Weights of a small contrastive audio-text model.
Model: log mel input, encoder arch transformer, encoder norm layernorm, encoder activation swiglu, encoder layers 6, encoder width 128, text encoder norm rmsnorm.
Data: trained on melodies that start on their tonic, played by one synthesised instrument, 26041 training examples, 141.6 epochs.
Rows from block 2 of the audio encoder of a small contrastive audio-text model, named by matrix and row number. Rows with one number belong to one neuron. Each number is 50 + 10 x the weight over its row's rms, rounded and kept within 0 to 99. All counts start at 0.
After each neuron's rows are labels from the 100 clips, of 14848, where the neuron reaches its largest size: "peak on" is the class under the peak. Only what is clearly more common there than usual is listed. The data: melodies that start on their tonic, played by one synthesised instrument. In brackets: how many of the 100, against the usual share in percent.
# gate: MLP gate (encoder.blocks.2.mlp.gate.weight, 512x128), inputs 0-127
# fc1: MLP up (encoder.blocks.2.mlp.fc1.weight, 512x128), inputs 0-127
# fc2: MLP down (encoder.blocks.2.mlp.fc2.weight, 128x512, transposed), outputs 0-127

gate.485:57 61 44 37 45 58 32 35 49 42 37 37 46 65 55 54 72 56 54 59 47 73 36 61 54 56 45 34 60 43 57 47 40 31 34 45 48 57 50 54 51 42 54 46 51 42 62 54 62 51 57 55 41 40 53 57 44 39 42 49 41 36 47 50 56 45 51 54 58 49 43 52 52 53 45 30 38 41 44 57 59 32 51 65 41 55 49 58 49 18 47 60 33 50 25 52 43 50 40 49 60 58 39 57 76 41 46 54 39 44 50 34 58 42 54 57 55 50 39 37 50 37 41 62 35 37 47 37
fc1.485:50 36 54 55 61 46 59 48 59 49 45 46 65 42 47 39 42 57 44 29 49 55 48 34 40 54 60 51 54 30 59 50 40 51 62 66 43 57 59 24 49 42 61 56 50 53 44 45 60 27 43 54 49 53 42 44 43 49 53 36 47 63 44 29 54 47 45 37 48 35 44 26 53 48 71 51 40 54 51 41 68 48 53 39 49 57 47 37 71 42 68 36 34 43 26 48 50 51 52 45 48 52 46 32 45 48 30 59 52 62 59 40 35 53 48 61 35 60 51 34 46 40 42 51 45 43 55 41
fc2.485:49 30 47 34 69 73 39 41 42 45 44 47 56 39 41 59 44 42 54 47 62 52 49 56 56 42 59 53 71 45 57 64 38 50 44 51 61 50 62 34 42 48 49 69 64 40 58 53 57 38 54 51 50 66 57 41 47 58 57 41 67 54 44 48 52 47 64 32 60 55 54 41 56 69 32 51 59 47 53 58 62 56 48 45 34 42 40 38 66 59 57 46 57 55 64 46 51 52 50 68 58 53 48 52 52 41 62 47 62 59 40 40 60 43 36 54 36 49 24 37 36 26 62 41 47 54 44 37
peak on: F3 (63 vs 1.2)

gate.363:81 84 44 38 51 55 46 41 40 49 48 72 32 56 27 55 49 42 45 58 45 42 57 58 53 52 43 55 54 52 43 47 47 54 61 26 34 45 30 56 40 32 43 48 47 61 52 42 59 46 50 60 48 48 50 40 50 49 54 76 55 39 54 47 45 51 42 67 33 47 45 46 45 51 55 64 59 47 51 44 66 54 71 43 50 52 60 60 49 46 40 40 35 59 48 50 46 45 63 48 45 49 60 30 65 49 42 43 62 59 58 30 50 56 56 56 50 65 55 45 63 50 50 58 57 46 49 43
fc1.363:75 69 61 44 41 44 56 43 42 56 54 49 45 30 41 54 60 45 45 59 44 50 50 54 29 66 52 47 38 61 39 60 59 47 47 38 43 47 56 74 53 38 43 46 53 54 41 49 53 43 52 51 42 46 52 47 50 43 72 65 45 43 58 55 45 43 38 66 44 38 42 50 47 49 54 62 48 54 50 62 37 45 43 27 47 38 50 55 58 61 48 35 36 38 41 32 46 59 60 57 27 48 41 44 73 51 46 55 49 68 45 60 40 59 59 49 33 55 39 55 31 63 47 39 44 41 62 35
fc2.363:69 48 48 40 42 36 52 40 39 33 44 48 50 39 30 59 63 58 42 49 67 47 37 45 51 67 72 23 57 38 46 59 66 57 57 71 61 41 45 45 55 47 41 41 53 48 61 39 49 50 44 48 46 59 47 43 72 59 66 46 29 65 59 58 55 55 36 47 55 57 38 36 47 51 50 27 54 53 59 57 54 57 27 53 59 43 54 48 56 40 43 35 45 42 55 63 55 62 36 45 44 56 71 43 48 42 53 47 50 48 55 40 61 57 66 40 48 52 42 53 52 59 43 54 49 41 62 55
peak on: F3 (61 vs 1.2)

gate.78:35 55 55 45 48 57 65 56 43 51 52 53 37 49 38 38 60 32 84 52 55 46 59 62 52 47 52 41 55 37 52 54 46 58 40 56 38 45 58 64 61 58 51 45 43 71 55 62 43 63 46 43 54 60 65 52 48 51 60 44 45 58 46 55 57 42 72 54 54 45 41 53 50 40 39 57 36 51 60 53 44 47 34 45 42 50 54 71 47 49 49 46 72 54 51 33 59 54 44 62 40 68 48 40 32 70 53 36 48 62 57 59 69 46 52 37 62 44 54 31 39 38 47 47 70 49 68 55
fc1.78:41 55 43 55 51 62 49 59 36 52 50 41 46 50 51 58 60 37 44 43 54 38 43 46 50 44 42 47 50 43 43 44 46 62 46 56 45 34 41 30 30 27 56 49 42 51 63 47 58 45 50 35 73 46 60 49 69 43 48 46 44 53 63 47 72 53 39 66 57 57 45 49 34 51 39 64 50 23 43 46 53 43 64 44 51 67 45 41 60 46 57 47 37 53 47 30 53 53 51 32 45 67 48 32 41 64 48 51 44 49 44 65 63 75 61 40 38 52 63 50 41 51 59 46 43 40 45 30
fc2.78:55 45 46 53 51 40 56 59 23 49 60 47 39 43 49 48 39 54 54 51 69 50 61 40 51 65 43 40 43 55 50 54 54 45 33 46 42 54 24 70 49 43 49 53 36 71 53 46 68 59 58 44 52 37 48 51 53 55 23 54 61 47 68 55 50 60 56 42 28 56 31 52 50 55 41 63 40 56 56 46 55 38 44 74 37 33 41 71 41 55 48 59 45 46 49 48 44 56 70 50 42 46 47 53 50 37 55 48 62 57 37 41 55 40 63 47 46 42 40 55 53 52 67 46 46 36 63 60
peak on: A#4 (33 vs 2.2)

gate.418:46 52 44 59 33 51 41 31 40 41 53 70 48 39 45 57 43 48 35 54 42 54 46 51 69 50 39 49 40 45 42 40 39 50 33 54 40 40 58 74 46 40 54 51 46 42 57 40 66 44 51 45 54 38 44 42 49 31 50 40 49 47 39 41 46 63 47 40 58 51 35 71 55 47 61 63 39 42 42 55 53 55 60 48 53 69 66 58 44 61 43 61 53 45 35 78 58 69 70 33 28 43 44 41 40 48 46 42 58 50 50 53 60 33 67 45 43 53 43 58 38 41 44 54 41 53 50 54
fc1.418:57 55 57 43 70 62 55 73 52 59 57 30 41 51 57 40 57 52 52 54 61 39 56 51 49 61 61 58 52 53 49 54 62 42 61 50 52 46 47 38 58 60 45 47 60 48 45 44 35 57 50 62 58 57 67 54 51 56 46 65 45 66 49 50 60 58 52 63 65 44 57 42 56 44 36 49 50 62 51 50 60 08 56 58 57 28 41 54 58 39 47 37 49 46 56 45 59 38 27 39 59 53 55 63 65 51 58 45 48 52 58 55 49 61 56 63 54 52 52 20 53 62 50 44 59 43 43 68
fc2.418:49 39 54 47 44 47 46 53 57 46 54 32 54 56 63 70 61 33 40 44 52 76 47 48 33 48 36 60 36 38 40 49 45 70 61 40 56 74 59 36 54 50 57 55 34 50 58 56 57 68 51 47 52 48 51 31 41 58 56 57 59 62 53 43 44 29 39 36 40 46 45 51 65 30 58 52 51 59 60 62 49 66 45 45 54 44 55 53 60 43 62 64 34 54 55 53 38 40 45 50 54 66 44 43 43 55 64 56 48 60 50 25 44 38 49 35 56 36 46 42 55 59 48 48 60 52 55 66
peak on: D4 (30 vs 1.8)

gate.20:39 60 50 44 53 65 46 51 41 60 52 57 44 53 45 41 47 55 62 33 51 45 45 54 57 51 38 56 47 67 58 32 50 28 48 54 51 48 56 55 34 47 41 37 33 49 67 50 45 55 45 54 55 39 45 50 47 35 63 51 49 35 49 37 48 61 58 55 54 64 48 58 65 48 35 49 64 41 29 42 53 72 44 54 33 67 57 47 40 42 49 43 68 53 31 57 60 68 47 32 29 37 44 57 48 53 58 39 59 43 50 51 55 40 61 52 58 54 47 86 51 37 33 48 45 45 55 52
fc1.20:56 54 56 51 52 49 46 46 40 60 44 54 49 56 49 34 54 43 42 39 49 63 41 49 42 44 31 48 29 52 53 40 60 46 63 60 55 38 50 51 41 40 46 45 43 64 62 49 68 45 42 37 51 62 48 81 67 55 45 51 43 45 34 58 51 49 52 46 62 63 50 75 51 33 37 62 47 54 55 45 48 64 43 46 37 56 56 45 46 42 37 69 74 46 58 52 56 74 57 31 51 46 45 27 56 52 39 39 62 41 40 49 63 49 48 60 52 54 51 67 55 42 38 56 46 65 51 69
fc2.20:55 43 55 62 49 35 56 54 64 75 49 56 43 47 39 49 44 63 49 45 47 45 65 49 53 49 26 53 39 39 67 50 44 43 51 45 45 50 29 40 40 50 51 54 50 53 58 47 77 49 57 46 52 30 52 54 60 66 54 45 56 60 32 47 61 43 52 35 49 57 31 42 51 53 45 38 45 49 33 48 37 57 36 44 42 27 67 54 50 50 57 52 63 36 60 48 43 46 50 53 44 41 59 54 52 53 26 62 58 37 52 33 44 43 64 52 51 75 46 70 52 54 43 67 47 51 62 58
peak on: D4 (62 vs 1.8)

gate.374:71 49 54 39 51 47 42 62 43 61 57 72 52 54 31 55 55 60 44 54 49 43 47 44 58 63 54 40 50 55 49 34 60 57 56 48 64 75 51 42 51 67 49 51 44 68 44 54 51 65 59 60 50 50 25 61 36 53 63 49 44 52 35 62 47 42 44 39 58 50 66 59 52 32 52 51 40 57 64 67 44 39 52 60 43 56 67 52 54 46 48 64 56 56 51 43 62 47 51 72 42 53 57 60 58 53 46 43 44 53 66 59 64 53 30 52 64 53 36 55 29 49 58 56 39 31 36 53
fc1.374:33 50 44 46 50 44 70 44 41 47 63 35 47 49 39 54 41 42 30 67 49 67 62 63 48 43 70 47 48 47 49 57 46 47 33 44 56 48 52 55 39 42 71 44 56 50 47 40 56 45 23 43 43 48 61 39 43 51 59 59 41 67 41 52 55 55 48 34 39 63 45 53 31 31 49 43 51 52 43 45 45 36 45 49 57 83 50 48 34 47 51 42 51 35 41 40 27 57 74 54 50 60 40 59 48 45 49 41 49 57 43 54 50 48 61 41 59 55 58 62 39 44 46 43 46 47 36 61
fc2.374:37 44 47 53 53 39 43 40 46 66 38 45 57 60 74 45 58 37 70 65 38 42 43 51 24 56 60 47 48 65 51 45 37 38 47 54 59 69 48 36 57 45 47 39 25 54 65 51 29 59 52 45 48 40 44 49 52 43 50 39 46 49 63 51 49 59 53 64 50 40 63 35 32 45 52 62 55 59 38 43 40 60 57 58 65 61 45 49 61 47 62 53 46 53 55 56 46 34 65 54 47 35 49 39 50 42 56 52 52 52 55 60 69 70 63 50 38 45 59 52 31 43 60 43 39 46 55 39
peak on: F3 (40 vs 1.2)

gate.510:57 77 63 50 45 40 32 53 32 59 52 36 48 42 40 36 49 53 40 53 49 45 51 54 58 39 51 38 64 65 60 45 54 48 55 49 35 61 72 51 42 40 57 55 47 62 55 52 75 45 37 52 54 61 43 41 44 53 32 62 42 47 56 45 38 37 63 59 44 51 53 54 44 42 54 55 64 61 40 52 50 56 49 52 44 38 70 58 39 49 50 33 64 68 40 44 53 50 69 40 74 57 50 47 60 38 68 35 55 46 47 35 49 54 46 34 51 31 62 56 44 37 45 64 53 48 42 47
fc1.510:40 34 47 43 52 41 54 39 61 45 57 41 67 43 45 56 39 60 51 48 39 59 67 46 63 67 39 54 71 41 38 57 54 50 80 52 37 59 24 48 47 51 43 55 39 49 51 50 58 55 56 49 56 51 49 57 51 41 48 74 55 53 47 49 60 65 33 57 31 39 64 63 44 42 33 62 47 46 50 46 54 46 65 39 46 47 60 61 49 70 55 47 44 42 42 45 47 49 56 60 68 42 57 70 42 58 64 35 54 60 58 59 51 41 49 52 63 57 31 42 43 60 47 55 55 52 36 60
fc2.510:50 44 24 39 62 56 49 54 45 36 45 56 33 42 40 48 61 59 46 52 41 56 65 50 57 42 48 43 46 56 53 53 53 65 69 49 40 58 26 57 47 56 51 61 44 42 32 53 38 61 61 61 42 52 49 61 44 55 55 57 43 49 44 63 54 50 49 42 45 63 66 63 49 44 56 48 41 49 22 67 66 46 60 69 30 41 49 66 50 35 57 63 64 69 53 47 62 47 54 52 67 51 54 47 57 49 32 43 31 59 52 48 62 53 41 38 44 34 52 35 44 49 48 44 41 37 41 56
peak on: A5 (70 vs 1.1)

gate.183:48 59 46 60 57 46 26 59 54 64 57 65 50 48 71 41 51 52 36 49 60 50 64 54 56 57 45 74 45 56 65 42 59 47 49 59 43 50 53 69 57 53 38 44 52 45 59 45 59 51 48 30 58 37 63 42 66 45 62 47 60 47 35 41 58 50 46 58 62 49 61 47 66 53 46 30 40 63 59 56 59 64 73 78 41 57 50 35 41 57 52 43 54 76 48 62 43 46 42 47 45 49 48 51 56 38 66 46 58 53 50 52 49 59 49 66 32 46 68 40 41 50 51 44 40 49 60 56
fc1.183:57 49 56 56 43 52 61 35 62 37 41 40 60 50 39 57 49 44 47 45 52 62 51 49 67 55 41 45 41 53 47 62 47 47 52 39 30 49 38 22 49 58 45 45 50 42 41 61 46 41 54 47 40 64 28 45 32 60 44 33 52 43 58 66 32 44 56 36 31 63 42 47 44 48 49 78 57 49 52 49 36 20 59 32 51 49 46 52 58 34 47 69 40 37 44 49 65 61 39 56 52 63 49 52 56 52 27 53 41 54 47 45 41 38 51 49 45 53 52 44 55 56 53 52 50 32 50 44
fc2.183:66 43 55 54 45 45 60 65 41 64 51 35 53 57 56 42 44 49 57 39 40 68 61 61 67 55 49 60 54 46 65 50 41 31 40 46 64 61 48 40 64 55 43 51 52 47 51 70 53 48 48 57 49 40 51 76 46 46 38 42 47 57 29 54 45 40 46 57 52 50 48 74 55 58 24 52 43 46 54 33 49 34 48 49 37 41 44 52 52 29 46 52 34 52 58 25 60 52 67 64 57 50 53 58 49 55 59 40 64 50 28 48 48 48 59 57 39 48 50 31 60 57 53 45 53 49 47 34
peak on: D4 (40 vs 1.8); C#4 (30 vs 1.7)

gate.199:53 59 36 40 57 45 43 47 56 34 38 39 44 56 45 41 52 44 60 57 54 53 60 39 48 46 60 77 39 51 55 41 70 49 44 62 59 60 45 46 35 41 38 37 59 29 58 47 42 44 38 53 40 42 57 67 57 53 54 50 48 34 44 47 41 53 48 50 46 42 54 48 50 54 58 46 52 41 62 42 35 57 46 41 57 59 47 38 41 62 47 59 47 65 49 68 41 49 67 31 44 47 45 45 61 60 26 59 64 26 53 66 53 42 52 38 66 53 50 60 65 41 30 38 33 39 48 66
fc1.199:38 58 53 61 46 49 56 45 47 55 48 47 61 52 53 41 60 46 22 53 56 55 62 47 50 51 44 53 58 50 45 71 53 58 51 49 62 37 40 65 38 64 52 68 56 48 42 41 54 49 57 43 43 69 51 49 62 50 56 42 49 35 37 75 40 42 52 42 40 52 53 69 36 56 32 57 38 71 53 54 60 44 59 58 57 42 36 52 52 29 61 62 34 56 62 52 41 31 55 54 64 52 47 45 49 63 44 44 44 51 59 28 45 42 65 74 56 74 48 42 51 57 45 51 42 49 43 62
fc2.199:42 63 56 61 41 47 57 37 41 59 67 37 34 35 29 58 55 49 48 62 69 48 57 43 46 52 51 52 48 60 65 54 60 25 66 41 61 59 47 54 76 63 41 43 40 38 54 37 60 64 42 47 57 58 59 49 57 58 56 61 65 54 39 78 61 52 35 51 56 48 43 60 44 48 50 48 56 39 63 55 54 56 60 61 51 52 45 52 46 48 62 43 43 52 44 60 37 43 42 54 49 49 40 56 49 68 43 42 43 51 44 52 43 45 56 63 64 62 44 42 50 81 54 49 41 33 39 57
peak on: D4 (72 vs 1.8)

gate.255:48 54 40 50 41 61 46 52 55 43 37 66 48 39 31 48 43 49 51 61 53 49 62 70 54 60 52 54 45 50 48 43 37 45 46 52 49 60 53 58 36 41 57 56 39 59 52 51 44 35 38 59 55 49 61 62 49 51 55 35 38 26 42 54 42 65 51 48 43 50 40 56 45 52 44 51 54 40 61 48 49 78 39 68 37 59 35 42 41 62 45 61 63 48 50 59 40 54 75 77 51 35 52 68 31 44 56 58 69 49 32 53 59 34 39 42 48 39 52 68 63 50 41 54 56 46 42 43
fc1.255:59 37 55 39 53 51 47 51 35 65 54 38 54 61 59 48 49 47 64 47 50 72 52 52 30 49 52 49 50 58 55 61 75 55 61 55 60 50 49 51 55 48 54 52 50 44 27 63 38 55 59 35 39 84 48 28 57 55 52 45 42 48 51 44 50 28 42 46 45 69 35 36 49 45 48 41 61 52 75 62 36 39 37 34 48 44 42 51 55 55 55 47 53 47 46 30 41 38 44 50 50 54 37 67 64 47 47 50 41 57 46 43 39 69 38 56 41 57 52 39 55 51 52 57 52 60 51 39
fc2.255:50 47 59 39 64 27 52 39 58 55 48 53 69 52 53 27 40 55 53 53 62 62 43 49 27 49 38 49 27 44 38 40 45 62 57 53 56 55 43 45 51 61 47 46 49 53 45 48 43 65 61 51 45 69 50 31 42 52 41 53 60 63 45 51 52 29 47 56 33 59 38 43 59 48 58 53 51 69 50 47 40 51 52 46 54 63 30 47 82 59 52 56 51 53 62 62 54 37 35 55 69 50 50 45 63 43 51 50 51 56 31 38 51 50 61 46 56 41 48 32 49 66 58 46 47 34 40 48
peak on: D4 (69 vs 1.8)

gate.360:46 44 64 37 55 43 50 41 49 34 50 57 63 43 43 64 43 41 31 49 45 54 39 70 53 37 38 48 65 48 53 57 51 49 41 47 36 44 52 65 50 35 55 65 60 44 45 56 57 49 60 52 56 44 52 49 62 51 28 38 41 48 58 43 56 47 46 57 42 49 59 57 46 45 55 24 30 37 61 51 54 76 48 57 45 42 55 42 46 75 46 41 52 43 45 49 44 41 44 46 34 63 49 45 47 54 50 48 34 55 61 66 57 33 58 42 66 33 53 55 74 41 48 40 45 43 52 75
fc1.360:63 53 38 70 36 60 46 49 42 66 46 40 54 51 60 34 51 47 61 41 49 51 61 24 44 60 63 52 47 54 35 47 48 55 65 47 64 49 52 27 44 51 54 30 38 37 60 51 56 48 52 56 47 40 45 36 35 40 46 52 57 48 38 34 52 50 58 46 49 42 40 35 35 48 46 59 57 51 32 39 48 52 36 44 58 66 51 46 52 37 65 50 59 52 61 40 38 40 51 65 67 55 60 61 61 44 56 51 55 53 36 35 37 61 40 57 34 66 52 39 41 42 68 62 62 47 46 35
fc2.360:61 52 31 58 46 55 70 51 51 45 54 42 49 73 66 48 41 52 45 39 58 58 65 49 55 59 46 61 50 60 58 54 56 48 50 44 42 51 38 33 40 49 59 60 42 60 37 53 36 54 46 62 50 43 44 51 60 55 80 46 58 56 35 64 51 49 36 58 51 53 45 73 51 68 68 37 59 50 45 53 45 31 65 68 40 34 54 58 35 43 49 20 43 61 43 61 54 47 65 53 43 61 53 46 52 47 65 42 49 49 43 57 61 45 52 42 39 40 42 34 58 46 50 58 51 49 39 38
peak on: D4 (37 vs 1.8)

gate.4:35 57 48 55 47 44 58 47 49 61 63 45 60 46 38 42 52 60 47 50 38 35 50 45 65 46 44 55 58 54 48 44 53 62 54 55 45 50 45 59 34 52 72 45 46 38 59 45 50 51 71 23 64 59 44 37 45 45 56 39 49 68 40 46 53 33 54 40 61 51 75 42 45 50 51 60 36 43 53 56 51 53 44 46 43 78 38 55 50 57 34 35 49 50 48 57 45 46 46 68 75 49 56 59 44 51 39 64 55 77 33 46 39 27 44 52 50 52 49 54 48 60 36 51 51 55 52 36
fc1.4:39 56 29 62 42 36 58 57 46 58 63 58 55 34 67 39 53 72 48 52 38 51 49 45 62 56 55 51 57 55 44 46 43 42 69 41 62 55 42 51 50 50 58 34 45 51 43 49 51 62 49 42 48 45 62 49 37 45 47 54 47 50 50 63 54 55 62 27 69 37 57 34 52 46 35 41 44 43 36 53 41 54 47 43 66 65 45 47 35 56 43 40 40 40 52 61 44 48 51 44 83 67 54 25 45 44 45 49 34 50 66 54 45 41 59 35 43 29 52 54 48 61 42 57 51 30 52 48
fc2.4:47 60 43 48 46 48 56 43 50 44 40 58 42 60 71 51 42 36 55 58 43 43 49 59 63 51 51 42 47 49 51 59 52 49 45 48 47 53 30 52 44 68 49 54 54 42 44 31 40 44 56 55 59 69 67 31 59 51 43 52 52 53 61 51 60 50 73 49 52 44 46 51 29 58 57 50 44 65 44 53 29 52 40 50 42 70 50 30 43 45 64 55 62 50 46 35 47 45 54 39 69 44 39 58 41 31 64 56 70 32 54 64 47 57 49 51 47 34 46 43 39 66 33 64 78 47 55 48
peak on: A#4 (34 vs 2.2)

gate.105:41 71 43 51 33 56 42 38 38 54 55 50 32 45 38 45 56 43 54 42 53 45 48 53 47 50 39 40 44 52 63 36 46 40 46 37 42 39 47 64 37 29 31 51 54 46 46 52 49 50 39 32 50 53 46 39 43 37 56 75 35 29 48 64 49 46 40 58 51 43 38 56 56 34 46 68 48 61 44 51 45 47 55 62 40 45 51 74 43 49 67 39 51 37 39 59 54 53 58 45 70 34 53 70 60 47 71 39 48 59 44 45 59 51 47 47 68 41 54 40 48 45 45 57 32 44 56 55
fc1.105:48 26 47 54 56 29 46 57 65 38 40 63 53 58 62 53 47 52 59 57 46 43 47 55 43 68 49 63 39 51 50 52 59 56 39 56 55 43 73 25 58 52 70 47 56 59 55 56 47 41 46 38 59 59 59 44 35 55 45 33 51 49 49 49 57 57 66 38 59 51 55 49 52 70 47 46 51 58 69 50 16 52 53 64 48 56 58 25 51 51 37 57 59 55 58 57 45 26 44 50 47 49 49 26 44 57 54 59 58 45 60 49 43 43 43 51 49 43 57 47 52 39 52 31 40 61 55 60
fc2.105:41 48 45 58 61 52 59 29 50 60 57 50 70 43 43 50 69 49 45 41 51 44 55 48 38 37 38 59 49 61 64 61 61 70 52 40 60 42 60 41 70 45 59 67 47 48 70 61 57 45 45 40 40 40 33 53 46 30 61 48 65 50 49 46 57 59 44 48 56 33 59 48 53 51 41 39 44 45 39 42 31 56 56 47 39 60 32 65 44 45 48 49 60 49 54 65 64 49 42 49 57 65 50 60 49 30 67 50 51 45 48 65 35 61 42 62 47 38 46 46 30 47 33 37 49 58 46 62
peak on: F3 (37 vs 1.2)

gate.233:44 59 49 44 57 61 51 59 33 43 53 67 54 55 46 59 39 61 37 45 43 28 59 46 46 52 38 40 57 54 61 58 52 56 61 54 50 52 25 41 44 43 35 37 45 49 66 40 53 46 46 47 33 51 53 49 41 48 58 40 50 42 29 46 56 37 36 48 47 42 33 37 61 29 34 51 48 54 58 33 52 46 53 54 46 53 49 42 52 61 60 32 31 45 52 58 42 51 46 50 52 62 39 32 48 43 67 19 49 67 30 52 48 51 51 53 50 34 39 62 51 51 35 67 37 57 53 54
fc1.233:45 59 25 50 53 54 40 49 41 45 42 56 47 51 60 45 61 34 52 60 63 48 29 50 18 58 42 50 64 61 47 63 61 36 36 47 33 46 42 58 58 50 37 42 32 64 31 56 47 39 40 56 42 59 54 53 45 39 47 41 51 49 45 67 43 54 46 34 47 36 48 56 45 58 46 53 56 59 55 30 32 54 53 52 44 44 35 49 65 59 40 43 48 47 54 31 55 51 59 60 49 58 54 43 51 55 37 54 35 27 53 52 44 33 60 59 55 53 62 50 53 52 50 54 71 38 52 68
fc2.233:46 39 45 51 57 46 51 54 48 51 44 41 49 60 57 50 44 43 48 32 69 60 28 63 22 48 51 46 48 74 43 42 48 46 60 60 41 46 58 42 31 30 39 49 44 69 63 59 40 53 57 54 41 39 45 56 54 46 50 56 49 51 44 45 44 59 40 66 55 44 36 60 68 33 37 57 58 48 35 48 43 54 46 45 49 58 65 71 23 50 45 64 59 51 62 46 51 57 52 63 46 68 49 55 48 55 63 58 41 54 60 42 47 62 47 59 55 68 46 61 72 51 69 46 54 46 56 45
peak on: A#4 (46 vs 2.2)

gate.124:55 57 44 48 45 54 50 39 42 52 55 41 42 47 47 52 48 42 79 45 42 62 49 63 64 62 59 43 63 57 65 48 45 51 64 55 38 41 49 53 48 44 47 60 30 41 47 45 60 63 68 55 42 35 59 46 50 43 54 66 41 47 54 55 42 48 46 61 44 52 54 57 59 50 49 39 53 21 47 57 44 63 42 58 49 37 32 84 55 52 52 33 49 30 35 47 39 69 60 42 64 45 40 31 47 43 56 49 57 66 48 49 61 52 59 68 50 58 60 56 43 52 66 59 49 54 62 51
fc1.124:54 54 19 47 54 26 50 46 57 45 45 35 46 52 48 50 64 33 45 28 52 38 41 44 43 58 50 38 60 26 55 41 63 73 38 41 47 34 63 55 51 51 66 39 52 47 45 60 45 42 58 57 44 39 50 43 40 47 55 35 53 53 53 57 65 54 34 37 35 54 50 56 59 36 60 53 52 59 62 38 58 41 64 46 40 51 59 60 54 60 60 48 44 42 43 65 55 50 52 37 55 56 43 37 54 44 68 49 54 55 63 39 56 48 70 42 63 53 43 46 52 47 55 35 38 55 68 38
fc2.124:36 67 52 49 51 59 42 45 67 41 45 47 42 36 39 59 40 65 51 58 41 43 57 53 47 39 36 46 43 53 46 50 41 59 42 52 51 56 62 60 53 56 15 42 51 47 52 37 40 50 38 63 60 36 43 54 27 69 66 34 67 43 57 50 52 57 43 55 66 52 35 36 46 38 67 53 55 56 35 57 54 56 40 61 50 48 59 75 52 56 59 38 28 54 53 37 59 47 60 41 66 49 58 55 46 61 43 45 55 49 54 38 40 56 63 57 50 60 51 31 54 53 47 48 50 36 53 56
peak on: F3 (45 vs 1.2)

gate.195:40 60 33 55 41 53 53 41 51 46 44 26 52 53 59 60 47 63 66 53 40 61 59 51 46 47 54 51 60 58 50 33 70 35 56 54 51 43 57 57 43 34 44 49 55 48 45 38 52 51 49 48 44 63 61 43 41 57 40 52 55 36 60 55 37 56 64 39 48 42 77 47 45 39 52 58 75 69 58 36 45 33 41 39 61 46 61 36 55 50 58 35 46 63 41 36 48 49 43 42 39 43 45 52 38 41 49 46 61 30 54 52 66 46 32 42 46 52 65 66 29 60 56 52 37 41 60 55
fc1.195:45 62 30 51 55 55 49 58 54 41 58 50 61 46 54 51 48 54 61 53 71 40 65 56 36 42 54 57 69 34 42 49 36 36 48 32 49 64 62 47 71 46 56 51 41 40 55 54 55 43 41 54 47 61 42 41 66 47 50 54 56 45 47 59 38 35 34 50 43 46 53 50 41 36 60 64 81 48 48 38 32 53 35 51 57 39 58 46 53 26 56 37 57 57 36 67 54 52 45 66 37 42 55 50 49 47 55 55 61 41 36 43 31 52 47 44 52 42 71 52 57 62 37 54 37 44 48 59
fc2.195:57 53 77 40 51 58 48 34 49 77 38 42 53 55 51 60 53 44 60 39 20 54 51 39 56 36 53 66 49 52 50 36 37 59 55 46 40 46 59 39 64 51 52 43 62 45 56 54 54 46 36 56 36 66 49 45 63 50 30 37 62 43 57 38 40 47 65 59 38 43 56 49 52 56 48 48 63 62 62 45 57 45 45 35 59 57 60 45 51 64 52 40 47 65 36 43 42 43 35 52 38 52 55 39 60 42 51 41 47 46 52 69 62 46 54 39 51 48 58 49 28 52 54 47 29 51 67 65
peak on: A5 (73 vs 1.1)

gate.225:45 57 43 61 57 42 40 41 54 47 49 59 50 40 49 44 54 40 35 43 38 52 53 48 45 64 51 45 44 51 42 52 40 47 37 44 41 57 48 46 56 51 48 41 41 38 56 41 99 49 57 61 49 45 38 57 48 53 54 60 36 51 40 50 37 45 43 55 41 47 47 51 48 59 44 47 59 56 44 43 56 51 45 54 53 44 55 56 44 40 77 52 39 38 39 66 50 47 60 46 40 46 36 50 52 45 56 44 36 51 42 40 15 40 43 50 53 42 42 56 65 55 56 64 40 63 32 57
fc1.225:45 60 53 67 57 45 44 48 60 54 36 66 47 41 55 41 61 39 44 44 31 56 59 43 49 62 53 50 50 52 47 52 43 53 30 52 54 52 50 48 47 55 43 49 39 41 55 55 91 49 51 60 45 46 25 54 53 56 47 46 33 43 54 41 36 42 49 52 50 53 48 55 54 45 50 49 65 53 47 45 59 49 44 60 52 48 59 48 50 42 72 47 45 34 51 53 50 52 68 44 31 54 40 53 41 38 55 42 42 45 42 40 13 39 49 53 49 43 39 59 69 57 63 66 41 74 33 51
fc2.225:51 64 40 35 42 62 56 49 57 41 79 43 54 53 48 48 50 47 66 64 50 59 33 48 40 43 66 52 54 48 30 53 48 51 47 41 32 43 34 52 63 52 42 28 42 41 52 48 47 46 52 45 56 59 44 40 46 49 44 52 65 42 39 34 60 42 71 62 41 42 57 55 48 65 48 51 54 36 54 46 68 61 57 40 58 51 58 69 42 49 61 50 57 66 44 69 45 59 60 45 41 38 63 60 44 35 69 53 43 44 58 64 53 47 54 59 45 41 52 39 38 33 53 43 56 49 30 69
peak on: A#4 (56 vs 2.2); B4 (26 vs 2.1)